Rows from block 7 of the image encoder of a small model that answers yes/no questions on an image's attributes, named by matrix and row number. Rows with one number belong to one neuron. Each number is 200 + 30 x the weight over its row's rms, rounded and kept within 0 to 999. All counts start at 0.
After each neuron's rows are labels from the 100 images, of 14848, where the neuron reaches its highest value: "responds to" is what is common among them. Only what is clearly more common there than usual is listed. The data: dead-leaves pictures: piles of overlapping shapes.
# fc1: MLP up (encoder.blocks.7.mlp.fc1.weight, 256x128), inputs 0-127
# fc2: MLP down (encoder.blocks.7.mlp.fc2.weight, 128x256, transposed), outputs 0-127

fc1.133,244,205,187,240,186,202,163,200,181,185,187,226,205,189,180,211,160,267,212,238,212,163,197,183,143,207,180,119,177,204,186,148,202,176,201,246,228,143,180,196,177,181,197,192,197,237,176,190,206,203,228,220,146,232,193,179,235,215,221,221,205,233,197,213,191,105,283,205,226,144,173,182,212,184,182,174,213,197,228,196,209,215,215,216,196,227,170,184,183,228,228,246,228,202,212,218,167,258,238,208,233,223,225,210,231,214,249,268,185,207,218,235,161,208,249,213,124,194,196,201,164,175,235,167,177,215,211,222
fc2.133,224,211,266,230,149,237,183,241,149,196,240,146,190,211,163,202,199,201,225,172,198,218,154,186,204,176,185,209,218,192,259,171,206,166,187,209,259,234,174,206,197,192,207,211,193,251,183,191,199,197,168,167,232,188,244,248,219,236,178,215,241,207,176,188,182,196,229,237,153,225,235,204,173,216,206,200,190,194,167,189,229,195,141,215,215,229,168,186,123,205,190,173,228,200,190,187,167,167,194,161,162,178,187,192,237,182,198,275,174,173,171,263,224,149,208,171,175,190,211,196,115,194,213,129,191,176,190,168
responds to: grey

fc1.103,222,203,154,187,261,204,177,226,203,248,197,163,163,159,198,180,181,231,257,152,254,226,190,184,214,234,237,209,178,215,173,273,187,239,169,180,186,228,182,206,226,197,166,138,155,186,181,176,204,177,222,226,200,227,212,189,228,222,173,192,229,213,233,175,185,140,239,222,122,206,169,232,208,212,171,195,233,149,187,224,206,222,176,215,192,115,172,168,181,219,164,172,172,185,235,140,262,172,212,221,189,188,253,234,192,216,211,178,185,222,247,181,184,220,217,165,193,225,189,191,198,232,179,184,199,172,191,166
fc2.103,203,170,241,199,176,147,207,240,142,215,181,225,219,184,165,150,203,168,145,190,192,170,165,185,197,128,152,180,237,183,207,142,179,250,220,159,216,199,182,291,189,196,269,226,194,206,201,205,221,200,227,188,227,175,229,185,224,174,138,210,185,196,182,170,160,199,202,167,179,200,247,150,197,164,227,195,234,181,232,181,210,172,257,221,176,211,191,177,232,190,230,259,194,217,205,222,193,158,209,207,180,226,257,178,173,198,244,220,219,180,180,177,204,192,223,196,175,193,233,204,222,177,121,238,184,166,186,209
responds to: vivid

fc1.125,166,206,235,199,196,194,193,218,219,216,186,156,120,175,199,217,153,239,213,114,143,218,192,240,241,205,174,206,184,201,185,212,240,158,185,230,162,191,160,189,207,154,230,181,226,197,184,238,226,244,210,129,232,192,170,192,170,203,215,167,263,238,235,224,146,196,207,203,197,183,188,171,196,189,177,184,223,190,214,166,181,219,174,206,173,169,199,139,168,273,186,222,207,202,203,210,170,190,208,211,217,194,188,200,177,187,228,181,199,145,249,198,280,175,194,205,239,257,215,198,163,219,202,145,233,228,223,220
fc2.125,208,172,237,229,263,200,238,192,276,185,150,215,150,172,177,242,236,245,149,197,201,186,221,200,206,206,208,239,216,218,204,228,206,198,211,166,209,186,219,168,169,180,202,225,129,217,212,274,203,162,188,225,221,176,215,207,245,164,230,193,219,166,233,152,196,175,158,226,191,187,185,241,240,228,231,212,186,234,185,217,160,243,228,185,239,205,143,204,204,219,253,192,223,250,206,222,174,196,199,231,254,203,171,166,184,128,202,187,188,181,145,156,209,209,193,235,182,169,247,167,173,237,198,183,197,177,227,215
responds to: large pieces; cool

fc1.221,194,204,237,181,189,237,199,196,208,162,207,183,224,197,179,182,204,217,185,150,134,182,157,226,210,240,213,223,235,218,221,194,202,211,164,231,134,170,150,185,233,205,196,187,240,190,217,183,205,206,204,213,185,280,249,208,234,160,226,131,208,148,203,268,232,198,221,128,202,184,184,196,171,223,173,209,207,236,191,184,178,224,148,217,234,203,205,168,194,157,175,231,186,181,195,201,228,118,219,218,218,237,201,150,197,230,161,183,162,203,205,240,190,211,171,215,161,191,195,224,248,172,168,235,222,201,182,276
fc2.221,172,174,196,166,225,131,200,203,215,259,196,180,180,273,219,251,195,218,176,205,229,180,184,161,183,154,184,212,208,169,262,226,223,213,207,231,207,215,207,181,180,206,243,238,262,175,220,192,167,188,181,180,186,202,130,196,171,173,248,198,164,201,196,199,188,210,167,212,232,228,231,194,205,210,175,163,162,188,191,235,178,189,215,173,172,215,159,233,247,223,209,192,167,204,250,203,206,173,205,188,204,211,213,167,160,225,239,191,238,146,163,149,225,187,271,188,239,161,241,241,142,208,216,184,232,226,211,130
responds to: vivid

fc1.179,160,234,176,190,192,163,177,251,199,181,173,197,174,255,154,258,237,192,253,236,212,193,225,178,232,169,205,206,192,159,240,193,180,234,217,232,173,165,225,227,173,150,200,211,232,175,217,176,245,189,229,263,229,248,173,208,181,218,225,186,220,201,272,210,157,246,177,184,195,260,195,219,250,198,151,167,245,189,200,191,187,177,207,213,198,197,162,177,239,194,224,196,214,235,157,190,210,204,201,175,216,203,195,250,232,213,206,257,186,169,214,240,209,181,244,178,169,267,215,187,223,193,266,179,181,182,229,152
fc2.179,195,231,213,266,179,202,195,220,240,177,232,168,200,179,214,187,127,146,223,223,192,206,163,198,185,238,191,248,130,176,169,165,207,197,187,202,275,174,139,217,182,157,200,197,222,172,206,200,201,218,210,221,237,172,220,176,207,162,247,230,205,202,164,197,231,169,180,205,164,193,230,147,209,188,246,134,174,230,178,247,212,161,205,184,225,189,197,185,207,191,174,192,163,184,217,211,191,237,224,211,206,207,211,238,193,263,208,260,197,259,131,240,209,174,176,210,242,235,214,226,183,221,237,227,174,199,145,204
responds to: grey

fc1.151,192,181,185,200,212,183,234,289,254,176,254,154,276,211,195,233,202,194,205,225,250,154,223,209,183,178,209,234,191,234,232,184,225,200,193,208,154,119,212,169,179,236,228,184,143,213,205,188,231,170,215,270,164,216,220,212,219,151,200,217,201,184,219,215,213,177,167,236,144,264,226,179,188,135,215,202,205,188,187,202,198,217,195,205,248,217,223,196,159,257,190,207,198,165,136,181,213,172,196,234,194,174,240,237,237,188,227,187,173,217,190,210,233,159,200,172,183,206,185,196,171,208,193,255,213,190,220,180
fc2.151,211,195,197,192,199,209,259,187,175,176,203,209,189,166,210,184,176,187,177,208,219,214,183,200,209,186,190,194,200,209,169,203,215,179,218,220,177,210,227,100,216,204,162,193,184,242,198,236,223,266,241,181,203,186,190,193,269,186,211,208,258,157,159,256,133,188,167,198,226,173,203,211,262,185,245,233,165,164,230,174,207,195,191,203,194,163,174,210,217,208,256,161,176,201,168,174,189,199,207,184,259,154,230,157,207,237,227,183,185,151,141,215,200,175,200,222,168,137,208,229,162,133,179,148,245,189,208,177
responds to: ring

fc1.217,216,206,171,228,269,185,173,206,143,184,148,190,186,221,200,190,215,172,204,171,135,162,154,211,233,221,227,170,206,200,212,206,137,213,269,165,195,209,247,187,173,169,188,154,174,165,205,240,221,202,230,254,232,272,172,208,188,161,206,224,176,181,206,141,243,207,208,193,177,206,134,198,197,221,189,179,208,185,203,221,214,215,179,223,219,209,222,211,136,214,186,175,200,217,200,172,188,218,225,194,255,163,198,267,221,237,173,202,183,238,231,221,239,175,186,215,166,242,235,192,186,204,208,186,240,166,190,123
fc2.217,219,198,222,244,188,206,237,166,205,202,221,215,241,228,209,210,249,170,161,152,191,174,174,169,162,180,206,209,200,237,223,170,200,250,210,221,218,216,155,228,259,161,220,225,159,205,217,216,199,139,206,182,171,189,190,218,230,252,233,186,210,184,258,202,210,140,179,196,196,213,245,225,209,208,197,230,217,196,236,124,236,222,192,173,196,162,199,176,191,188,219,246,250,171,152,208,200,208,256,174,131,248,211,175,199,167,239,190,240,143,163,184,213,175,195,182,216,186,253,203,261,189,139,216,216,223,216,232
responds to: textured; grey

fc1.22,203,181,187,229,145,192,164,227,219,194,177,184,166,263,256,233,210,206,223,245,186,209,172,253,216,185,235,203,152,168,191,173,202,210,222,189,194,140,171,177,199,187,203,190,189,174,268,176,232,135,202,156,201,190,203,181,210,170,139,221,158,194,223,186,223,171,226,216,229,230,183,186,247,178,184,181,212,174,233,224,233,236,183,203,153,190,213,231,208,232,212,186,196,285,231,180,219,170,148,147,180,229,172,181,213,174,143,256,189,188,168,150,207,204,199,191,207,148,191,199,151,165,237,175,198,215,255,209
fc2.22,199,262,180,204,246,180,202,224,221,219,185,157,175,200,196,231,245,232,208,167,242,156,239,234,167,252,193,154,186,220,149,207,146,194,241,202,189,143,183,206,194,224,165,177,180,239,213,183,146,200,176,200,197,168,191,142,245,183,226,201,205,184,199,196,234,197,181,221,256,192,132,162,248,186,153,164,238,187,174,155,196,203,180,189,247,225,226,149,217,208,190,204,174,196,205,246,218,197,195,246,183,185,174,200,189,156,204,197,208,153,255,176,161,192,188,219,139,177,183,175,177,169,250,182,176,217,149,170
responds to: mixed sizes

fc1.51,215,166,155,219,186,189,198,246,198,177,191,170,159,158,192,208,181,152,188,136,233,259,218,210,223,180,197,177,215,249,191,191,124,195,204,222,152,189,178,182,238,173,194,200,200,182,213,181,212,187,131,162,204,142,201,183,163,206,262,232,271,222,201,223,198,261,238,248,180,197,196,200,164,158,146,217,180,188,140,183,132,170,217,227,224,228,216,182,201,163,200,198,190,157,185,231,189,203,206,223,175,208,264,225,203,239,161,203,181,218,205,157,193,150,233,207,182,200,197,219,187,168,184,166,209,189,178,243
fc2.51,183,191,214,267,138,259,168,190,235,147,225,175,245,259,211,188,267,192,228,263,235,177,189,185,217,186,225,196,214,240,179,198,240,256,195,214,209,209,169,205,209,179,200,198,182,207,220,182,230,182,188,139,189,221,153,156,206,201,200,203,162,195,286,195,193,224,154,192,233,267,200,230,191,254,152,219,220,225,249,207,217,195,153,221,177,208,198,205,223,223,207,160,248,224,180,247,176,196,210,204,197,228,174,195,212,206,172,183,225,213,134,193,244,233,197,171,201,226,222,194,216,245,197,204,249,221,205,180
responds to: grey

fc1.106,195,199,146,225,211,211,204,127,211,236,269,225,212,159,210,254,202,186,255,165,189,213,224,180,181,227,185,196,188,182,234,196,154,227,247,194,223,197,187,145,196,140,155,193,219,197,227,182,162,214,196,242,211,196,161,167,189,167,190,205,209,187,213,213,256,258,243,265,136,204,206,201,202,199,211,237,237,133,234,210,213,185,204,218,235,217,219,200,206,230,266,187,198,198,160,143,202,140,209,207,196,236,159,179,205,210,190,186,212,221,225,215,218,199,167,198,192,146,192,229,169,191,271,229,170,222,213,173
fc2.106,220,186,251,179,164,232,197,253,198,157,178,222,206,186,194,194,200,208,203,167,224,195,149,191,213,183,137,186,227,194,256,228,231,180,190,187,185,232,192,200,159,228,216,156,189,212,222,201,266,210,196,174,228,229,244,239,219,215,211,162,156,207,216,189,159,153,150,175,250,200,222,186,172,220,153,205,206,201,187,203,194,215,158,177,181,203,224,170,227,211,132,243,243,159,276,203,198,239,267,226,205,141,215,215,247,219,205,212,241,217,178,168,215,203,197,223,177,242,217,191,234,199,148,189,229,175,129,225
responds to: vivid

fc1.136,200,172,208,184,246,183,184,151,227,193,122,206,212,164,227,214,191,216,208,203,231,159,200,244,207,157,216,209,245,211,159,191,201,179,226,179,168,212,174,199,311,195,174,211,257,128,236,227,178,186,181,178,175,197,221,193,204,213,180,219,182,165,243,243,222,190,251,191,224,219,166,216,190,202,223,192,204,230,139,191,213,152,162,158,151,159,154,174,212,237,205,188,214,193,193,233,227,147,180,207,152,189,228,192,164,213,176,198,188,171,227,242,232,182,230,212,155,207,228,223,147,161,225,226,194,178,191,162
fc2.136,199,181,167,221,238,210,148,266,196,221,252,220,162,221,232,145,223,212,188,186,201,239,237,166,209,252,220,158,183,131,171,190,223,217,163,192,181,174,172,184,154,190,203,230,216,200,186,225,138,173,248,213,220,209,214,191,222,180,142,227,225,234,139,179,188,227,181,148,157,216,266,173,214,216,228,160,179,193,199,187,168,185,228,207,254,202,237,199,204,207,202,160,206,218,165,192,204,187,232,169,183,185,156,245,175,232,227,191,162,222,163,180,223,187,237,164,202,233,212,195,247,225,135,179,197,235,235,185
responds to: vivid

fc1.41,223,178,200,212,248,227,163,191,177,189,215,174,214,164,203,233,212,162,209,171,197,215,235,229,194,209,200,194,185,208,188,170,190,179,205,180,218,113,162,201,212,196,244,185,178,217,199,254,243,235,217,158,155,159,260,222,295,209,163,246,197,193,224,185,194,215,230,147,188,221,221,206,221,156,183,190,163,247,215,173,246,236,173,197,228,198,226,232,176,240,211,211,228,225,181,194,164,190,237,193,211,167,180,228,234,142,225,189,169,184,195,152,268,218,223,211,161,187,197,261,204,156,213,205,214,220,256,249
fc2.41,203,233,161,226,224,247,257,260,155,215,178,241,156,155,200,200,215,275,206,167,170,215,189,196,201,201,179,229,213,180,227,174,158,223,247,207,206,189,194,185,176,194,182,235,213,216,215,235,246,189,194,243,199,180,199,165,166,246,208,208,199,257,216,236,171,187,195,223,185,146,258,212,193,245,171,178,203,128,146,177,218,213,168,160,209,215,215,203,251,217,200,219,157,221,166,211,208,176,179,238,240,220,242,222,154,242,150,183,187,172,227,236,234,180,200,177,176,182,131,193,171,203,188,227,235,236,210,213
responds to: flower

fc1.86,141,222,149,220,193,232,185,196,182,157,159,198,201,179,190,179,206,216,235,193,222,189,189,203,230,213,256,202,225,222,113,201,191,210,183,182,244,167,195,174,212,192,156,171,254,191,197,161,198,158,230,200,266,197,179,246,238,231,222,239,162,155,197,163,160,192,188,217,210,216,206,180,216,207,227,185,224,262,262,234,214,237,203,213,231,214,208,209,241,157,155,176,250,232,199,164,221,184,190,158,200,213,173,195,262,275,188,189,173,212,250,170,165,176,207,182,183,191,182,165,166,207,185,180,216,225,230,257
fc2.86,169,235,252,218,182,191,197,178,177,147,188,197,145,222,208,207,203,148,157,152,187,214,177,181,165,149,154,178,200,162,177,171,204,195,161,200,225,222,210,210,212,163,180,164,202,187,189,175,212,193,230,227,219,117,235,187,190,170,174,133,188,218,188,171,150,224,171,185,151,164,191,180,248,226,209,216,207,165,170,201,218,238,215,235,228,187,194,170,211,218,256,204,173,245,183,188,254,155,237,245,241,232,177,197,163,142,217,216,153,172,236,184,128,198,186,200,213,203,243,163,198,184,248,179,199,222,206,203
responds to: large pieces

fc1.158,202,162,182,150,187,183,152,190,241,227,229,206,103,240,194,223,198,200,226,198,181,215,160,183,171,139,252,194,235,176,126,175,139,211,176,231,206,187,179,196,195,258,238,210,227,164,194,132,216,219,212,213,184,216,152,180,178,221,231,234,206,183,211,166,215,168,217,282,209,250,186,162,196,164,177,159,239,214,229,214,253,232,144,225,235,195,212,187,246,209,198,189,168,204,179,188,194,235,163,215,183,226,199,218,169,184,206,169,218,190,249,208,221,221,226,193,202,185,149,207,173,228,221,202,190,215,182,208
fc2.158,157,160,172,193,166,169,175,254,231,177,213,237,184,278,207,177,211,203,175,160,172,183,234,205,190,131,167,208,194,210,267,232,158,198,175,210,162,222,190,188,213,154,185,211,183,169,189,150,192,199,171,194,193,183,189,239,239,230,174,209,236,253,191,214,217,196,186,222,201,206,221,166,188,232,222,161,227,227,188,225,263,138,198,185,157,226,207,175,212,202,151,224,221,173,193,143,239,206,171,167,226,173,172,182,193,220,204,187,244,186,254,159,248,251,234,180,158,191,152,183,187,215,229,175,215,214,144,171
responds to: mixed sizes

fc1.8,182,209,188,229,169,210,169,234,215,238,213,232,234,205,162,179,220,205,161,177,170,224,232,169,199,212,198,194,182,199,221,206,172,155,186,204,191,151,216,196,219,136,213,156,165,143,208,200,206,198,226,172,161,252,124,219,261,246,178,136,235,182,182,177,133,178,204,210,175,229,204,168,225,216,196,229,189,221,189,203,185,216,233,147,189,227,221,186,201,188,160,212,185,222,164,170,213,263,181,211,207,209,209,187,232,148,155,154,248,170,247,193,225,174,207,231,152,260,210,257,223,233,256,209,209,179,205,184
fc2.8,161,185,246,195,218,174,215,165,150,214,198,202,184,235,218,230,214,207,196,203,170,209,206,189,216,239,214,213,157,195,231,237,208,219,202,255,169,163,173,205,224,245,169,163,180,218,172,156,203,205,200,246,235,178,254,194,230,206,198,210,144,237,220,211,205,154,198,183,166,109,140,174,174,128,188,239,216,188,195,212,208,204,216,225,224,182,168,192,164,221,193,150,208,235,234,234,231,143,261,185,190,202,255,196,222,226,182,258,199,256,236,209,169,146,216,196,205,212,199,195,234,229,168,159,202,147,198,208
responds to: vivid

fc1.83,228,215,185,206,200,129,229,208,201,193,194,211,148,179,234,266,217,210,190,239,154,209,170,243,129,225,201,215,171,183,220,216,218,227,200,174,201,202,190,225,159,231,192,230,264,152,173,205,200,217,250,180,181,228,209,184,229,185,173,217,191,197,207,207,215,216,200,203,249,206,186,125,239,198,193,198,189,211,187,148,163,208,189,262,185,178,149,216,224,150,161,143,228,222,198,133,199,166,229,247,200,225,142,220,208,206,200,179,228,247,215,167,225,207,166,195,234,292,180,200,198,199,209,226,195,212,226,235
fc2.83,193,193,164,209,239,198,174,215,190,176,139,214,130,234,208,189,223,144,229,209,224,233,211,227,204,162,170,211,226,170,173,175,210,220,149,200,178,189,145,226,213,195,176,206,233,180,200,162,211,232,177,196,230,195,184,213,190,213,211,173,224,215,161,220,208,229,190,203,136,274,186,222,205,205,204,181,176,204,179,253,236,165,231,183,216,235,188,160,235,194,238,205,205,228,200,159,230,192,227,164,178,181,218,189,166,298,194,239,153,224,226,164,234,144,242,219,230,189,296,160,224,234,199,187,203,189,227,210
responds to: grey

fc1.67,208,202,205,162,191,209,235,195,211,215,181,167,247,224,208,248,192,212,249,200,234,136,179,183,156,194,173,133,181,178,221,244,143,215,137,261,252,177,192,159,205,184,185,215,185,182,125,178,236,240,204,203,194,188,163,185,187,232,155,176,237,141,195,194,204,234,221,200,171,169,178,178,190,232,230,169,192,235,197,232,169,206,121,228,221,196,219,215,214,197,200,172,171,216,228,162,192,199,225,203,245,174,230,228,187,227,207,232,216,145,250,180,200,222,239,162,229,185,228,198,221,223,221,224,168,182,266,182
fc2.67,216,223,268,243,208,196,187,248,125,228,230,205,179,150,229,176,205,226,160,191,169,231,188,225,205,216,223,216,253,280,182,175,193,197,169,166,191,163,220,193,193,208,153,191,243,225,198,225,176,147,177,228,194,218,217,144,225,213,203,234,208,208,187,232,174,191,219,213,209,200,219,247,158,155,153,217,165,217,193,163,228,159,183,220,186,189,176,217,164,152,246,201,212,223,178,182,200,188,160,246,215,234,178,195,144,243,179,181,200,227,160,166,220,218,139,228,233,182,227,235,173,190,250,179,220,232,168,162
responds to: grey

fc1.56,119,192,235,230,267,212,215,259,180,173,207,203,133,221,255,231,189,217,189,199,256,238,192,231,182,217,138,235,210,151,238,142,192,205,179,242,210,189,183,273,206,179,232,206,193,178,212,184,162,210,185,190,186,182,176,195,190,177,217,201,121,203,210,229,217,273,199,199,193,212,149,151,220,155,217,152,198,193,196,205,214,214,208,187,196,192,152,167,147,253,184,208,211,161,183,139,193,208,199,228,175,238,203,222,193,237,194,184,175,209,188,223,214,189,195,233,175,163,230,234,198,197,187,196,184,181,176,246
fc2.56,268,143,228,189,206,189,212,195,182,174,188,159,187,174,162,256,172,183,245,206,195,196,180,234,213,223,156,152,189,199,205,189,143,206,192,218,152,198,223,187,223,196,145,204,222,227,215,188,226,229,245,178,150,210,149,182,224,245,216,165,143,216,199,196,213,204,157,230,244,180,240,154,175,224,221,234,175,193,242,206,209,219,253,166,154,184,184,216,171,162,218,183,197,182,225,201,201,240,212,183,248,225,270,203,212,222,236,195,229,194,214,173,156,193,142,240,199,235,157,237,189,199,263,231,163,171,233,180
responds to: mixed sizes

fc1.46,222,243,156,194,200,144,169,191,243,165,205,171,208,178,230,235,195,175,243,227,262,204,244,180,251,159,202,223,194,168,221,204,222,200,210,239,209,186,209,208,177,260,200,199,254,209,169,134,177,208,235,239,232,252,170,194,216,245,168,199,176,217,188,170,225,226,208,220,193,193,176,152,214,221,237,126,217,186,195,261,178,189,145,166,190,181,166,150,217,211,187,201,203,191,210,170,243,204,223,222,202,215,202,240,214,195,174,220,178,175,191,214,168,194,265,201,189,249,224,272,221,221,184,197,179,210,120,195
fc2.46,192,217,214,243,168,148,207,225,235,195,208,161,214,223,142,227,160,194,255,233,202,180,184,176,184,162,167,237,198,166,179,264,235,191,202,216,189,154,186,166,175,219,191,174,199,179,235,165,202,216,202,184,233,212,199,218,233,208,203,199,186,184,229,253,199,163,254,168,129,169,238,201,154,171,178,197,152,214,183,191,193,173,232,216,230,178,172,210,265,230,201,224,198,182,179,254,147,262,173,194,246,214,183,215,146,227,228,193,226,208,233,202,200,210,230,167,161,236,186,236,204,137,172,198,132,173,168,204
responds to: large pieces

fc1.9,212,222,192,190,229,156,228,198,159,181,191,201,199,188,239,216,148,173,161,178,236,212,201,153,187,142,235,170,221,187,158,211,192,257,237,192,209,233,142,233,216,174,207,240,213,209,177,174,225,208,193,201,176,242,137,187,253,192,235,139,212,176,162,213,215,261,214,209,159,281,177,190,216,234,169,171,236,139,265,213,194,234,217,188,182,155,229,232,232,215,211,213,219,196,205,187,220,131,229,177,217,236,192,247,253,218,223,243,192,185,213,217,205,197,174,198,217,191,238,222,181,204,167,244,210,224,215,195
fc2.9,205,137,141,192,215,192,221,253,178,169,217,195,195,218,203,142,183,157,217,186,217,201,246,220,240,184,184,189,178,152,159,199,179,177,227,201,220,166,216,259,229,211,196,228,222,130,184,179,214,172,207,203,154,241,179,163,191,211,243,259,198,202,178,188,205,144,225,214,193,200,182,233,138,170,225,175,151,242,207,195,245,213,231,210,255,168,195,173,178,169,216,153,231,233,191,202,169,227,168,192,204,201,225,191,163,207,189,160,147,235,163,200,236,229,236,224,216,133,234,183,196,222,150,196,243,159,204,189
responds to: grey

fc1.79,235,175,190,196,159,244,177,182,188,211,237,175,199,152,260,165,209,214,233,195,220,203,171,222,201,178,172,151,206,196,208,211,167,237,179,180,212,126,209,229,181,193,233,193,255,188,221,210,169,242,179,223,192,279,220,251,250,186,199,176,227,238,186,234,154,156,202,239,254,190,155,201,165,182,218,187,229,182,183,148,196,185,146,183,199,204,184,242,208,232,201,223,209,194,228,196,179,234,160,216,255,205,176,183,240,223,161,154,118,160,208,171,202,167,218,209,230,149,183,224,228,198,215,197,208,167,154,222
fc2.79,191,156,174,237,158,230,182,185,253,185,203,248,165,182,184,195,118,173,210,189,182,222,167,181,213,265,178,227,240,224,191,196,166,163,164,236,227,232,201,194,245,216,166,215,195,174,148,204,213,190,138,220,208,213,230,237,216,170,190,225,186,215,243,169,203,173,199,215,242,200,273,248,163,204,184,178,180,146,207,250,200,200,187,194,218,193,250,152,216,227,213,243,202,192,204,217,226,244,228,208,150,175,210,221,263,165,217,190,256,161,213,212,211,164,200,188,205,163,252,179,218,186,207,186,132,186,197,183
responds to: mixed sizes; grey

fc1.119,190,231,254,213,185,177,184,164,198,200,200,184,203,205,271,221,192,210,220,178,238,184,184,219,211,226,159,246,149,198,240,192,254,182,208,208,203,210,243,198,231,137,181,211,170,278,192,121,234,218,172,178,188,193,204,164,220,210,252,151,161,209,180,155,168,208,231,231,177,168,135,188,203,188,192,180,257,184,250,240,194,225,168,233,204,158,181,184,165,157,140,177,236,198,209,190,232,229,190,214,188,220,228,176,190,242,160,198,226,170,206,176,171,197,199,248,209,163,250,221,210,201,187,206,203,170,163,244
fc2.119,201,186,216,184,191,227,190,132,111,237,195,184,154,200,120,147,202,134,242,199,198,178,175,185,208,232,173,221,169,190,259,188,213,164,139,191,216,201,178,184,185,195,201,156,173,213,221,188,200,202,208,204,260,122,222,229,221,175,210,212,213,224,188,214,210,174,180,202,227,238,249,169,156,177,244,200,191,182,135,195,200,237,232,178,205,189,215,178,208,259,161,170,199,209,236,213,185,216,178,195,188,218,191,221,209,209,207,156,210,236,192,207,204,172,195,171,167,171,245,188,197,212,203,234,145,162,148,259
responds to: mixed sizes

fc1.215,235,173,206,182,209,220,220,212,237,177,173,225,162,176,193,156,161,206,204,190,193,213,148,200,203,226,233,209,209,171,169,223,178,175,229,152,166,224,250,207,181,88,208,183,199,198,185,212,239,213,176,182,169,203,152,257,222,188,207,219,270,194,200,175,191,184,202,226,240,213,180,184,235,163,193,173,213,216,184,192,271,254,204,214,218,167,184,205,123,181,195,219,213,218,197,185,219,215,232,195,200,191,158,218,223,204,195,176,161,238,183,237,217,221,263,178,188,220,297,158,184,215,250,247,176,208,202,228
fc2.215,170,156,179,222,196,254,186,183,214,198,211,196,206,193,188,194,134,161,207,191,226,194,174,180,197,252,242,214,181,214,175,215,240,216,224,142,181,213,257,193,164,196,204,201,233,250,152,194,193,194,174,215,220,151,172,207,167,141,247,227,293,203,207,169,180,250,205,172,162,221,233,144,170,147,143,187,201,226,217,173,195,232,233,217,206,202,161,235,200,217,223,215,204,175,195,205,197,259,202,225,171,187,247,203,220,209,195,145,281,187,202,209,220,224,210,151,188,250,184,195,187,199,236,235,185,220,245,190
responds to: large pieces; earthy

fc1.196,236,156,152,188,190,250,211,202,203,255,230,234,175,216,268,203,228,234,254,207,156,249,123,196,186,228,214,201,253,230,172,180,155,183,172,224,204,198,174,248,241,206,213,205,129,191,173,185,201,186,182,197,205,212,155,217,240,213,174,221,170,220,190,214,261,228,194,271,189,206,182,213,176,163,197,246,171,183,186,153,221,186,162,249,161,202,196,176,170,206,224,221,186,194,201,186,221,174,170,187,141,137,213,239,174,172,178,182,210,214,207,172,220,193,186,163,161,144,193,169,236,201,193,199,168,189,185,225
fc2.196,271,188,167,164,198,188,249,226,161,163,171,165,180,208,253,182,236,185,211,233,147,157,175,237,196,208,214,128,212,226,203,239,242,197,210,194,151,267,227,198,150,223,206,144,212,238,162,241,180,216,229,215,181,195,159,171,233,216,214,209,205,132,211,235,224,191,171,223,252,217,178,164,188,198,225,183,186,214,170,159,193,233,211,196,204,202,242,196,236,235,195,233,175,248,166,234,208,212,130,216,186,194,191,173,153,217,203,189,202,186,138,232,209,216,192,162,180,177,206,232,209,179,181,190,185,239,168,160
responds to: mixed sizes

fc1.108,183,211,276,268,206,193,223,174,213,207,201,221,187,198,212,171,204,146,171,197,190,190,208,201,134,193,225,259,188,152,211,189,181,234,204,212,196,227,185,182,191,205,213,162,229,187,197,198,180,192,251,196,146,236,190,187,185,138,175,220,192,201,227,230,173,157,189,123,163,176,231,215,198,207,216,178,268,172,177,197,188,206,196,206,219,239,289,222,197,186,194,177,214,203,172,235,241,189,213,234,227,195,149,170,151,220,206,179,172,154,233,277,199,210,191,235,232,225,156,218,209,182,224,250,221,157,247,208
fc2.108,237,203,213,221,152,204,181,235,169,181,205,226,256,246,214,205,231,213,149,235,174,158,144,197,197,211,241,143,218,190,214,172,178,216,175,175,181,232,192,219,211,172,192,211,198,195,226,231,182,188,223,190,216,212,193,217,199,160,166,221,240,190,263,153,192,234,191,191,217,203,165,174,149,184,200,221,189,162,165,189,238,159,160,207,212,244,173,171,214,143,190,223,177,290,221,226,195,227,244,200,216,151,173,191,172,254,204,218,191,239,245,220,206,214,216,164,150,201,195,161,194,169,147,107,192,198,175,199
responds to: textured; large pieces; grey